config = dict(
    model='self-supervised image encoder',
    train_examples=48750,
    positions='learned',
    grad_clip=5.0,
)
Rows from block 3, named by matrix and row number. Rows with one number belong to one attention dimension. Each number is 200 + 40 x the weight over its row's rms, rounded and kept within 0 to 999. All counts start at 0. After the name is the row's rms in percent of the matrix's.
# q: attention query (model.blocks.3.attn.q.weight, 384x384), inputs 0-127
# k: attention key (model.blocks.3.attn.k.weight, 384x384), inputs 0-127
q.126,162,200,200,200,200,68,187,200,200,200,200,202,200,200,203,200,200,199,200,200,311,200,205,200,200,200,411,200,200,200,194,202,200,200,195,200,200,200,176,206,200,187,200,200,200,200,314,207,200,185,200,200,200,200,200,200,201,200,200,200,200,200,200,200,158,200,200,200,200,200,205,200,200,200,200,173,200,200,224,200,200,200,192,200,200,203,200,200,200,200,200,200,203,200,200,200,137,184,200,200,195,200,200,200,163,200,200,137,200,205,200,213,202,190,200,200,200,189,200,200,200,200,200,200,200,200,200,196,200
k.126,163,200,200,204,202,165,239,200,200,200,200,184,200,200,240,200,200,206,218,200,204,200,234,200,200,200,180,200,200,200,203,198,200,200,202,200,200,200,292,323,200,199,200,200,200,200,205,207,200,279,200,200,200,200,200,200,199,200,200,200,200,200,200,200,96,200,200,200,200,200,246,200,200,200,200,219,200,201,353,200,200,200,91,200,200,189,200,200,200,200,200,200,194,200,200,200,207,193,200,200,122,200,200,200,120,200,200,219,200,237,200,249,194,209,200,200,200,199,159,200,200,202,200,200,200,200,200,208,200
q.127,221,200,200,199,200,306,173,200,200,200,200,197,200,200,197,200,200,196,193,200,195,198,217,200,200,200,211,200,200,200,224,212,200,200,182,200,200,200,182,161,200,252,200,200,200,200,232,230,200,218,200,200,200,200,200,200,200,200,200,200,200,200,200,200,216,200,200,200,200,200,183,200,200,200,200,188,200,200,502,200,200,200,200,200,200,199,200,200,200,200,200,200,199,200,200,200,198,210,200,200,189,200,200,200,183,200,200,198,200,304,200,207,202,210,200,200,200,235,8,200,200,202,200,200,200,200,200,189,200
k.127,204,200,200,200,200,208,105,200,200,200,200,202,200,200,342,200,200,203,203,200,200,200,207,200,200,200,165,200,200,200,205,196,200,200,199,200,200,200,205,342,200,201,200,200,200,200,164,225,200,177,200,200,200,200,200,200,198,200,200,200,200,200,200,200,204,200,200,200,200,200,357,200,200,200,200,198,200,200,51,200,200,200,46,200,200,201,200,200,200,200,200,200,200,200,200,200,203,283,200,200,205,200,200,200,228,200,200,266,200,231,200,178,197,200,200,200,200,192,366,200,200,196,200,200,200,200,200,212,200
q.186,224,200,200,200,200,192,518,200,200,200,200,181,200,200,217,200,200,201,196,200,232,200,209,200,200,200,189,200,200,200,102,197,200,200,192,200,200,200,228,245,200,257,200,200,200,200,200,199,200,283,200,200,200,200,200,200,201,200,200,200,200,200,200,200,208,200,200,200,200,200,325,200,200,200,200,199,200,201,416,200,200,200,202,200,200,200,200,200,200,200,200,200,200,200,200,200,91,210,200,200,199,200,200,200,203,200,200,101,200,154,200,187,202,211,200,200,200,201,88,200,200,200,200,200,200,200,200,183,200
k.186,230,200,200,200,200,333,0,200,200,200,200,197,200,200,173,200,200,197,164,200,201,200,203,200,200,200,210,200,200,200,271,188,200,200,197,200,200,200,202,176,200,175,200,200,200,200,203,213,200,89,200,200,200,200,200,200,202,200,200,200,200,200,200,200,199,200,200,200,200,200,210,200,200,200,200,197,200,200,634,200,200,200,210,200,200,200,200,200,200,200,200,200,201,200,200,200,149,32,200,200,197,200,200,200,129,200,200,345,200,358,200,204,202,200,200,200,200,217,247,200,200,203,199,200,200,200,200,204,200
q.189,255,200,200,200,200,0,100,200,200,200,200,198,200,200,145,200,200,196,200,200,200,200,210,200,200,200,72,200,200,200,178,202,200,200,205,200,200,200,201,222,200,233,200,200,200,200,201,190,200,0,200,200,200,200,200,200,200,200,200,200,200,200,200,200,54,200,200,200,200,200,195,200,200,200,200,200,200,199,0,200,200,200,190,200,200,200,200,200,200,200,200,200,200,200,200,200,278,375,200,200,197,200,200,200,116,200,200,213,200,270,200,203,199,198,200,200,200,210,379,200,200,200,200,200,200,200,200,200,200
k.189,295,200,200,200,200,144,132,200,200,200,200,204,200,200,160,200,200,183,205,200,189,200,139,200,200,200,209,200,200,200,216,203,200,200,232,200,200,200,201,204,200,198,200,200,200,200,203,99,200,172,200,200,200,200,200,200,203,200,200,200,200,200,200,200,202,200,200,200,200,200,255,200,200,200,200,203,200,200,630,200,200,200,216,199,200,199,200,200,200,200,200,200,201,200,200,200,196,132,200,200,191,200,200,200,195,200,200,133,200,208,200,202,200,200,200,200,200,223,149,200,200,200,200,200,200,200,200,201,200
q.194,184,200,200,200,199,307,221,200,200,200,200,214,200,200,328,200,200,244,198,200,188,200,223,200,200,200,172,200,200,200,185,194,200,200,207,200,200,200,203,200,200,341,200,200,200,200,100,177,200,151,200,200,200,200,200,200,202,200,200,200,200,200,200,200,203,200,200,200,200,200,81,200,200,200,200,201,200,201,49,200,200,200,170,200,200,201,200,200,200,200,200,200,204,200,200,200,179,144,200,200,236,200,200,200,327,200,200,243,200,210,200,173,188,201,200,200,200,203,287,200,200,201,200,200,200,200,200,223,200
k.194,313,200,200,200,200,208,205,200,200,200,200,198,200,200,192,200,200,203,198,200,199,200,205,200,200,200,400,200,200,200,195,241,200,200,214,200,200,200,201,211,200,400,200,200,200,200,188,198,200,195,200,200,200,200,200,200,200,200,200,200,200,200,200,200,198,200,200,200,200,200,144,200,200,200,200,199,200,200,138,200,200,200,233,201,200,200,200,200,200,200,200,200,201,200,200,200,203,277,200,200,171,200,200,200,305,200,200,181,200,232,200,186,195,201,200,200,200,200,201,200,200,203,200,200,200,200,200,201,200
q.200,327,200,200,200,201,274,8,200,200,200,200,132,200,200,237,200,200,205,198,200,203,200,201,200,200,200,265,200,200,200,248,197,200,200,139,200,200,200,203,198,200,183,200,200,200,200,202,242,200,0,200,200,200,200,200,200,201,200,200,200,200,200,200,200,200,200,200,200,200,200,181,200,200,200,200,198,200,200,223,200,200,200,174,200,200,200,200,200,200,200,200,200,199,200,200,200,196,52,200,200,205,200,200,200,198,200,200,287,200,175,200,200,201,202,200,200,200,202,330,200,200,201,200,200,200,200,200,201,200
k.200,251,200,200,200,200,207,526,200,200,200,200,205,200,200,182,200,200,185,202,200,191,200,268,200,200,200,195,200,200,200,126,200,200,200,214,200,200,200,205,189,200,90,200,200,200,200,199,212,200,270,200,200,200,200,200,200,202,200,200,200,200,200,200,200,194,200,200,200,200,200,214,200,200,200,200,202,200,200,458,200,200,200,199,200,200,200,200,200,200,200,200,200,199,200,200,200,184,193,200,200,202,200,200,200,202,200,200,197,200,178,200,199,205,200,200,200,200,201,0,200,200,200,201,200,200,200,200,198,200
q.211,274,200,200,200,200,0,204,200,200,200,200,189,200,200,196,200,200,200,196,200,207,200,204,200,200,200,156,200,200,200,215,215,200,200,199,200,200,200,197,206,200,138,200,200,200,200,203,223,200,235,200,200,200,200,200,200,200,200,200,200,200,200,200,200,201,200,200,200,200,200,214,200,200,200,200,197,200,200,491,200,200,200,202,200,200,200,200,200,200,200,200,200,203,200,200,200,193,149,200,200,197,200,200,200,236,200,200,340,200,280,200,153,195,201,200,200,200,203,104,200,200,200,200,200,200,200,200,200,200
k.211,408,200,200,199,200,244,202,200,200,200,200,155,200,200,235,200,200,200,204,200,200,200,192,200,200,200,170,200,200,200,250,199,200,200,177,200,200,200,194,166,200,196,200,200,200,200,199,152,200,177,200,200,200,200,200,200,199,200,200,200,200,200,200,200,197,200,200,200,200,200,203,200,200,200,200,201,200,204,208,200,200,200,200,200,200,200,200,200,200,200,200,200,206,200,200,200,200,204,200,200,200,200,200,200,123,200,200,78,200,178,200,199,201,197,200,200,200,180,267,200,200,200,200,200,200,200,200,198,200
q.273,306,200,200,200,200,232,236,200,200,200,200,195,200,200,403,200,200,205,199,200,200,200,203,200,200,200,155,200,200,200,120,196,200,200,200,200,200,200,201,190,200,213,200,200,200,200,200,178,200,246,200,200,200,200,200,200,201,200,200,200,200,200,200,200,208,200,200,200,200,200,200,200,200,200,200,200,200,200,348,200,200,200,223,200,200,201,200,200,200,200,200,200,200,200,200,200,192,0,200,200,199,200,200,200,186,200,200,243,200,365,200,191,200,200,200,200,200,195,0,200,200,200,200,200,200,200,200,201,200
k.273,272,200,200,201,200,184,268,200,200,200,200,148,200,200,199,200,200,209,182,200,198,200,214,200,200,200,283,200,200,200,202,193,200,200,199,200,200,200,201,202,200,276,200,200,200,200,197,200,200,0,200,200,200,200,200,200,199,200,200,200,200,200,200,200,200,200,200,200,200,200,224,200,200,200,200,202,200,201,400,200,200,200,228,200,200,200,200,200,200,200,200,200,198,200,200,200,173,222,200,200,221,200,200,200,138,200,200,196,200,209,200,217,201,201,200,200,200,183,191,200,200,200,200,200,200,200,200,200,200
q.278,275,200,200,200,200,378,190,200,200,200,200,202,200,200,261,200,200,199,202,200,231,200,206,200,200,200,180,200,200,200,192,238,200,200,167,200,200,200,200,216,200,295,200,200,200,200,176,213,200,236,200,200,200,200,200,200,200,200,200,200,200,200,200,200,199,200,200,200,200,200,208,200,200,200,200,205,200,199,127,200,200,200,156,200,200,200,200,200,200,200,200,200,196,200,200,200,216,0,200,200,198,200,200,200,168,200,200,145,200,200,200,209,207,200,200,200,200,166,188,200,200,199,200,200,200,200,200,201,200
k.278,229,200,200,200,200,297,95,200,200,200,200,329,200,200,293,200,200,202,209,200,200,200,190,200,200,200,191,200,200,200,104,200,200,200,201,200,200,200,207,125,200,200,200,200,200,200,199,222,200,205,200,200,200,200,200,200,205,200,200,200,200,200,200,200,202,200,200,200,200,200,201,200,200,200,200,204,200,200,208,200,200,200,201,200,200,197,200,200,200,200,200,200,197,200,200,200,220,194,200,200,203,200,200,200,236,200,200,197,200,202,200,201,201,200,200,200,200,193,369,200,200,200,200,200,200,200,200,158,200
q.279,185,200,200,200,201,182,476,200,200,200,200,196,200,200,308,200,200,164,206,200,174,200,182,200,200,200,305,200,200,200,423,218,200,200,236,200,200,200,190,204,200,227,200,200,200,200,208,183,200,169,200,200,200,200,200,200,201,200,200,200,200,200,200,200,195,200,200,200,200,200,101,200,200,200,200,196,200,198,208,200,200,200,197,200,200,195,200,200,200,200,200,200,199,200,200,200,208,128,200,200,357,200,200,200,241,200,200,193,200,169,200,209,208,207,200,200,200,162,216,200,200,200,200,200,200,200,200,182,200
k.279,252,200,200,201,200,190,219,200,200,200,200,169,200,200,171,200,200,214,198,200,191,200,199,200,200,200,239,200,200,200,199,203,200,200,196,200,200,200,202,191,200,200,200,200,200,200,160,200,200,82,200,200,200,200,200,200,200,200,200,200,200,200,200,200,194,200,200,200,200,200,120,200,200,200,200,194,200,200,241,200,200,200,209,200,200,200,200,200,200,200,200,200,203,200,200,200,126,447,200,200,171,200,200,200,28,200,200,207,200,224,200,201,197,201,200,200,200,258,222,200,200,199,200,200,200,200,200,167,200
q.283,295,200,200,200,200,184,65,200,200,200,200,270,200,200,205,200,200,186,198,200,208,200,201,200,200,200,202,200,200,200,188,231,200,200,205,200,200,200,199,69,200,203,200,200,200,200,156,177,200,193,200,200,200,200,200,200,201,200,200,200,200,200,200,200,248,200,200,200,200,200,190,200,200,200,200,197,200,200,211,200,200,200,258,200,200,200,200,200,200,200,200,200,203,200,200,200,202,472,200,200,202,200,200,200,186,200,200,178,200,229,200,200,200,201,200,200,200,202,219,200,200,198,200,200,200,200,200,202,200
k.283,251,200,200,200,201,159,84,200,200,200,200,203,200,200,211,200,200,201,241,200,244,200,196,200,200,200,170,200,200,200,143,176,200,200,101,200,200,200,221,33,200,228,200,200,200,200,163,218,200,183,200,200,200,200,200,200,202,200,200,200,200,200,200,200,207,200,200,200,200,200,158,200,200,200,200,207,200,200,101,200,200,200,279,200,200,200,200,200,200,200,200,200,182,200,200,200,176,253,200,200,230,200,200,200,195,200,200,175,200,155,200,204,222,197,200,200,200,83,230,200,200,196,200,200,200,200,200,195,200
q.286,165,200,200,201,197,225,200,200,200,200,200,198,200,200,490,200,200,197,199,200,217,200,206,200,200,200,193,200,200,200,198,199,200,200,199,200,200,200,159,196,200,97,200,200,200,200,232,259,200,317,200,200,200,200,200,200,203,200,200,200,200,200,200,200,164,200,200,200,200,200,319,200,200,200,200,226,200,193,213,200,200,200,210,200,200,205,200,200,200,200,200,200,205,200,200,200,473,187,200,200,152,200,200,200,186,200,200,139,200,187,200,290,198,201,200,200,200,312,149,200,200,200,200,200,200,200,200,185,200
k.286,187,200,200,199,200,186,212,200,200,200,200,232,200,200,382,200,200,197,208,200,187,200,187,200,200,200,109,200,200,200,131,206,200,200,170,200,200,200,214,248,200,183,200,200,200,200,206,200,200,188,200,200,200,200,200,200,205,200,200,200,200,200,200,200,126,200,200,200,200,200,99,200,200,200,200,203,200,200,492,200,200,200,83,201,200,204,200,200,200,200,200,200,191,200,200,200,204,232,200,200,295,200,200,200,454,200,200,0,200,223,200,207,228,210,200,200,200,231,302,200,200,204,201,200,200,200,200,189,200
q.295,265,200,200,200,200,210,141,200,200,200,200,101,200,200,236,200,200,205,200,200,203,200,203,200,200,200,220,200,200,200,433,217,200,200,187,200,200,200,205,371,200,296,200,200,200,200,198,178,200,168,200,200,200,200,200,200,200,200,200,200,200,200,200,200,200,200,200,200,200,200,265,200,200,200,200,199,200,202,77,200,200,200,137,200,200,201,200,200,200,200,200,200,201,200,200,200,198,108,200,200,206,200,200,200,198,200,200,151,200,173,200,199,202,201,200,200,200,185,416,200,200,200,200,200,200,200,200,130,200
k.295,332,200,200,200,199,193,175,200,200,200,200,132,200,200,306,200,200,200,202,200,201,200,212,200,200,200,229,200,200,200,213,195,200,200,269,200,200,200,189,459,200,227,200,200,200,200,185,205,200,176,200,200,200,200,200,200,199,200,200,200,200,200,200,200,196,200,200,200,200,200,208,200,200,200,200,200,200,200,0,200,200,200,180,200,200,200,200,200,200,200,200,200,201,200,200,200,220,250,200,200,201,200,200,200,201,200,200,184,200,117,200,183,197,204,200,200,200,198,57,200,200,201,200,200,200,200,200,192,200